config = dict(
    translate=0.12,
    tokenizer='word',
    encoder_norm='batchnorm',
    encoder_activation='prelu',
    text_encoder_causal=True,
    text_encoder_activation='gelu_tanh',
    text_encoder_mlp_ratio=4,
    text_encoder_qk_norm=False,
    text_encoder_parallel_block=False,
    lr=0.0016,
    adamw_weight_decay_other_params=0,
)
Rows from block 2 of the text encoder of a small contrastive image-text model, named by matrix and row number. Rows with one number belong to one neuron. Each number is 500 + 50 x the weight over its row's rms, rounded and kept within 0 to 999. All counts start at 0. Numbers have three digits each.
After each neuron's rows are labels from the 100 texts, of 14848, where the neuron reaches its highest value: "tokens" is the input token at the peak. Only what is clearly more common there than usual is listed. The data: dead-leaves pictures: piles of overlapping shapes.
# fc1: MLP up (text_encoder.blocks.2.mlp.fc1.weight, 768x192), inputs 0-191
# fc2: MLP down (text_encoder.blocks.2.mlp.fc2.weight, 192x768, transposed), outputs 0-191

fc1.484:568432422477469437438460485445526531518512475546496490360520611576455543490563440457529521588489520417511503482547531426526434482593540500494482486471465425464456496510471474477463482404465418529546543521456524469464579556594518561421482558550498462600574547454583461557519466453549476455587471505487517446528479520510584445464506511474433487407490441558495529626556465549452508507428540413499558514559455570488506493497479436407538503470548533400464485560563513531455452428439423450410485488547431578525544453508508483590515497531530545584530522450508465465512558560527391505
fc2.484:518533579459496547490436462506510503440453552448532520613536361453487521550458492460509546420572502486497597425469511533455457436563464403578527493495418516565498452459480548500469490514559558482515471470570397531558613422514539417524482485590467521458447497477541458564411481507488508537477553505487513498471432509404370563458529509521553505504469485537491496499630461513620487490469452439490520566450510479505461437512569529451514551543524480536524501527489468521540543583525562514548544457481526497465544522498609470445515504414542443487434361550458451502551382461412537419
tokens: "heart"

fc1.246:526514476473546449466555449413484523496494468467472509392512493595407522479483520426479435551540470504518430538446473469480485514468556456530461477534586591526572420441541477524502516471453508508389534425564437453472518551444547561540555446466536482569522584471437534452498440501425395471536469482528572440462503553521454480488513601486423597549551553607575471451516538468528527475559488485487483474363482495565369461555435466533512454518406526498535511425500525501422528460459438499491538446420557455544483513518474477434595559550538388508533534530437605524477476407560487499
fc2.246:526493523547524497516536360521436475485584437481523554572528449424559484518512426523533544491549504512477450454511513614532457490520495509581570461409426450538419563612408562451486506503541452495512556535529479473470501460542599486451566594511409401460505496559535479520501507491550560582488520496493498510495592462493491480520593516500566454508524472463477496449584450457471530500417490468514501531577502475389517422415511518529471506538536551482441433563438499547553577519482593563442432516538408422504473494587508469513417486387507473444432400563500448449577498441418487460
tokens: "shapes"

fc1.355:520490533593409459515522543509419620570547513455542470447417365483486508468434499584440527523427511427465462496545458521455513496591487496535596472482485575456491448478615467470433462600551521555494479528542499475495549581546463491559479553461477510421440501498507431514519490533502492496416503471454394475515441439500578585523550474533504386562522473497489499379458537416594477508498495504557615527483594489498518545511377517490569480451470589459524576525445488503458500538441457560543569463490522505452528425522413459433511513462492543488487499565538436497509598530571478552
fc2.355:528478490508555502423576502463476477525498457506491534484545433475523568501457499527575483523458520493568539478503495529482548526470562469512483454470477440545445491548468551512467539509510559510440510403464342482576433456429557389530419517442540464582536481532496540456464518558523507499473483554434511566456465647466549548516529483579499537505479508368459482536483497574430497578490473477524548504479490593529495491476574554577524559490553438547458549425496514479428449419562502537477529555477508444500474487614409624372500555416531422520543605424436533445470530421454424546
tokens: "in"

fc1.729:520484451495572474473525460435489454533456515507495568653426499412467557472536515617505531448552555414568503479622483519524439506506522517511510430527471436533522496442517600396492418530515425514491456630503561475480559465509436483500579473474366522461531509399466576528523577478618541414436507428499445484475531540458539486549464547536544504509471598476531531433512523491495524530503515510528563459537522502576525510444527536495525595411389564513429556478548519441517562554520518563513495570452438456445461503479435565432541440417453499521550479482535509497564521479491533412
fc2.729:436516526547484515574463529494488432444526496523548420440568574535477497546413455487574525469447543553443551564489611452415550557451458422456510462524480505444535434540480462580493552423489566481525513371523449505456517544514461580563430441527593476520541519521520429491493519447485456515498435480520566454500444374550552551457479467419456612544558436414449517504512536489456513538455542547536377538476484464468536397450544525549430520542509428558550381516443597546460424546484454515529534513595582497500595486490450476562462533532473534431479473486508519512478530488422455526
tokens: "large"

fc1.690:475521406454488429574440400485520455470426596534398387563534481446567480435443423562639570514467452498534424491451532566573548506526419475495395523461580575520451468522531559484482512496486502459542537439524522555514466514552554554469506535410492507492556436518549426494498553528482502497448479518440518537553524463458533526481506448461483478486494421546458537503512471498430396441540455529491437581476518514435513554547521507419471458443386505532521496434459575503485451587475560458463507484534595642514456437503560507441430568460539571502469483499559531556604504541473564532
fc2.690:481561535495517464475553546534476427475525543504499509427592509498507545573517378514479418475512469481383590585595442529484546531457527520465471525525494512479595432592459538434534497663537561502564490508554540475579560509499543506439581494540488578549527547446483539459469477544495404522498422466496504430407497537519498477436517513437614546394529437600451449475446522469434538476515505450447569489571536499518467485469574507543529436472548514504504441544486432475516443487363525447527531473536447558481497489452453478560495630517481490408584492490527567513480411481547537543
tokens: "colours"

fc1.744:410441469537486433570506490495395517523560486518507423514522506493512557549454495581504380493499545458528448485546560413504484417494548511463547491588461503534489522414506519541495394503541462462484524521489575462454485494529516543525543505528557532389517525512501616434526584430453432464412511561515590477602477441421497465454473589464460482534430482459574548573541472487528512534563535467493628512450515465566479508519489530585526487454520502482456529408473433654393445525513481543517488533445476459589514466518495393392522460549508494484464458462470452602506524564533567433
fc2.744:540526544485541483454526513427568505507532460535426520558542529440510420435529462576478583496528547487493448476488511480502552554481496452543500589476438500489522456658451508551462505570454536536579518419481493481448516503515570498627409412490514538563416494611491516521480524572429569497475524480591441468523577493506520433509445402548544527424566490495403455379460512598589546393500445495524426470570500519516439518491541437471466472553436479549483509506533568495544492397528525557562511458505486491482532506509552517583417505494424474539556416480570475397500534477465400516
tokens: "large"

fc1.152:541492477420479602488449509558473488534402577512466495552493492437565478498495482482485496506468622589503457458600430581457566524540508514518469436424573523423507407488553525511560482611530464455554436527566565504550464512410486532467528482460444446501448506547477444558453530480574539524470511484554419491637504489541511413461585491497477498484450497443489469453539578464507404492511455453512498518560471544502421500594546452563453555503526529529467488451414431500605542493635561465500564544477519544452507515452480530522609520531572398566537511441474430566552514423474438507
fc2.152:437476553604590379390572552576526502526479477580514501470462571479488523573469464500470445519505387536461527610455494551560444488467579459525479548436406559514602470451535488492465506553537476473493468486514450577549497480428522555548438498534537504524543478475564461481564561482531355509496511536501579472412515482553533507453566469518473435498398462484546499500514586500460496463540583429467498484566456525504543449499505480476522541474535478538441452503633498569506474518450497557530564469533489459541456454545469408503550446543436529563384505431478584603399519518478565441
tokens: "colours"; "in"

fc1.336:445455556532597546547459527519519516464447464493502474549393520433481526501551447410503473521478532417433512483563532546587504581506584485508490404546560507412486428521462517537452420574527568548437510504535444542451503496403564414502376529535547461469435509550558484401467547541484561516487567425561572434523453444502469539536486487531451546535413541445539625437489581492471462492526489539446529501537484557509401406499444491545411488471509486466460501517448494554541536468597438606496528535468504383494500389403449483512481541524485462497444471501452470556472492473426573503
fc2.336:513510441553404502425463437558434451412443549467490495370488504519556516525407583515429467457506555562561580523494420515511532445491509615595466523438490445498591509508555510550480507478544521418551410458533551556495498581554482554442535461504461504512491512454471431571490519444467436504424460545511451508562506532477441476438503503522424364468557539441517431475478549539517568375475540506503523440483489509556505469514437508499485451590464569538597507447552454521539548443468545470470538507533568537475527520547465467507600506538542516533459478478354545478544578523637531472
tokens: "colours"

fc1.54:426493487524589481424502529511425608483543605458507485463481597436416466483536538434514533462558440635573486528436438455516538467492397416437497549466449568483518483543546583467460465499511592464578533423524522554465488401470532477538446495584475467462489528473558455554510426542385510504580465452461492422539478519490530464546486472581518474440497554458544509446495553445500548500569495446476492566493538449496477531509438451400531535565473456446566549483509563543546588495546454547484530446490482416453542518450473439531496557521474538585578435570555532523557582390428484478
fc2.54:466560493524495488637483563460516414486562506488502541463494444491525558465442512665451478591483454537493530490534558520461489536557452464547556470444507479554544438473411422554477433591541528536505528627487472464515443493496509541426546519438514555572494421493463539537488506452560472487449524541572495508540511537506416437454513550508491426544424507435520452510477489555538426482423520605539528436518464517443479411462533576619489476522502512501557436454474400496486366547458504451528487464540611522551553535500523530545466535503538348519542467551442538501532496591484581447
tokens: "colours"

fc1.636:490420524525478493502568515558461549597512454528535521513517541501452423496554496533547459454523484496440545507530483445503437525570427414484536475472586515609589442546541521519542533472501386585429531477513479491400520525530379461532466437522433549604492585449491526426447531470591578517471473535485517348558499436474489494485535428475509516584488519529554575429554519508476521559598543479476578517510555459555478502456530449438534529514517501461558467507522521468454547462531423484504558490415507531470542481494568487385548468546481437553562460381428503387552437521610476503
fc2.636:480555468457519523422412514400499472558472524547500528509546479507494531484505485476590530534445577509563499461478502500424474415530552466479575372453438501428469495461480475501458428487475566428514464483416496534600521482455566477481477514442567492493469440444479493492578496476540474485510404425603504490389476380491559519486453513559603456495578423537485503598543484493473515511424552529421497473522597572482474537530470609457436495483528447638459534554442544506605498577566580467561485531510424440543459475503483503539493453521587528466464546563517457617431490560508501522
tokens: "large"

fc1.337:465498448534461406567419522490561499527483470570583517540530500591492483453446470566440490519505491361462560496565509430550505523519453481470498450449500471543529440487480623422560457443527512486519550452395533549544467534517459549659546520487444537496566467409549530477503559468551441478443520516500588463384447479509531535518377525499474568464453523455502517511522479498425494495548565510537542557554414470430431493449433517457513361553498479490478569482467418594455494441405468457503536551493412570595469539453504489503493442444464509422425471422463461488510469502512532462
fc2.337:472498499503565562480503432511540532416537490521484517473601464477483508525493601498594471471434579548490525414458498465437522510396493445510566460573566487415500571546472426601418516452444433484512417525554467488466516485527595519455512516500561551451415482573495578537457507488420497508463519446496363444574516433434464457463430440508550577531610415562457448543601461473576460427464515557464485509455526448526489459574483503487506592504486519502551447549608523482520610577516459457520462475455585478510536507550419457555424522571521495494574495510525523582457522480476497552
tokens: "large"

fc1.419:471432502534548525423494377594495468417448531580550544483476518515503488475543459460474540490390500551465406449481435438448574401514527480451386484415527423520505516517482477471496466574487540445530491522514498533485632513529605519544459523524497510477505505560507528454537522432477500504557526461485548508411543422406527513495531550480577487526533502473478520509583526522505448565420444464503548524534470552496477535525592487390608502533462543456560572525577585422554444519565538484451528585514432553501543476596503453462494508477525574536582431454447409458571620498414527503
fc2.419:487484422572531535560586540523560597547569438443460519532520597513481337524523527597528494421528491554579545578457491608546469533479516505494581540536468560460514485524546511518480533432507547569512468489376549470487495522553456473486463453481565513599476421476523526543560519518554519536487530472447499443551431583592423479540518514506365601574516467434521461538474416524523491544575472591504538507438586442448474427456507547542484508458510460486513434494401504482418442512549500450453443445556543479465482411450567536502482469470501505441460480499530515405466408508548527505
tokens: "colours"

fc1.169:491484503511468526469548503581481537527553458468615440621525483472522456461512457474582515533587511488588478520565488566524500488472490487468562479429525494519480431500454530419444429518420494523456635455537526451412438477490580545511532477497438456469534479461501465455480429414487519420484500517577525491568552557435477569566466537402546495557341571445476536557525551478513497434518560495459535459490494467482521468641510469509532522513400484486463507384510538465443497506484477471513459498536486413489577500500532502441624553508515481489463426463417576448593530449545408386
fc2.169:523454523423459432464508434438522477498520446502501496451527480500456531571408487469452417492486465457532522447456546460472534469518447556566483495536484521489440554512491495544531528492517567488453521606501501563558356606462468529519467511438540592533490476452591504494591512646477539509522508530496517539412459556529522449459494551428471505506577529473537493456534560417585499415536526471429533512506402566512494539557492510463479621575484475502514535534450592555460506434529584434466517462473395466479387438491469469517460424432476540503532516528642513445464466568429619431
tokens: "in"

fc1.391:452438509562497485425476508595504490544481529504483428496519463577478578491491471538568566548441582442412520407492467411508520510471522598583509601535603443521486466518332562520454423463533440521475471484503449563558524471484443477593538484644460429573515588432507472472524603496518521550438445503478572515468534414393574500433470423535561577448534502533582520453518551556457550491539557473539508541467484509511508494390423463497484521446478469481525562584464553480443520419510473517487496527480505525490484418520421449551490503478551514499523466439456470434559484511447536559
fc2.391:543607449447502603413436441511466526519479541488428520486521481510462412485479483515510487489442438575495485575548508463455400521419485516525468419449398485516403513524609465477512554509517487448506563526467482426494522594523530525460491487425594594394555451570490577586502518541498508469461508503510491468525531446548441460569426454554476545541421457512442422467524437545453476543480558589542575515607579504468487547501478570461612542519511555590474531560553402492442460529406440503511622484532463503474469533524500504429466493466536435561409509580437526533533525495487495506
tokens: "large"

fc1.508:589480467434418524501471538521445537503451447416502424502499654452560517541502464400521491556489487492497564445507489489563487479511550509525538501471574490478416479400481545518511538502424506550503484379482516521440544477566597570493400459473449449580529586447573583476407580467462548519497463500499514462504511492563538469427580533532562564429569484537539490457472544496450539515587429489386505448564623447499521510342486500473558548435508443517402493519571388453498460370513512506528532478537502479475510490513500486521556492475433481554525450461532431512489478455523480521
fc2.508:449525578528539412514405430455491520528537518499472429514486407451430539486556463487481495494539452491551554648516512512476438496437463515534406482504449533486452502564462469551593518542529429563494482506540477545472446577482417503499536480499519538476496438522440469488598540508562467461415575494468548555421507456487482583560475518500478528454475553377493551482565486563466547523394550525610527494490467536505501496597454586593547486554435568478553504439511556571446540483481507553430467453468409534568508528462500493530452463545580443410542596534576620531542507447434573441
tokens: "shapes"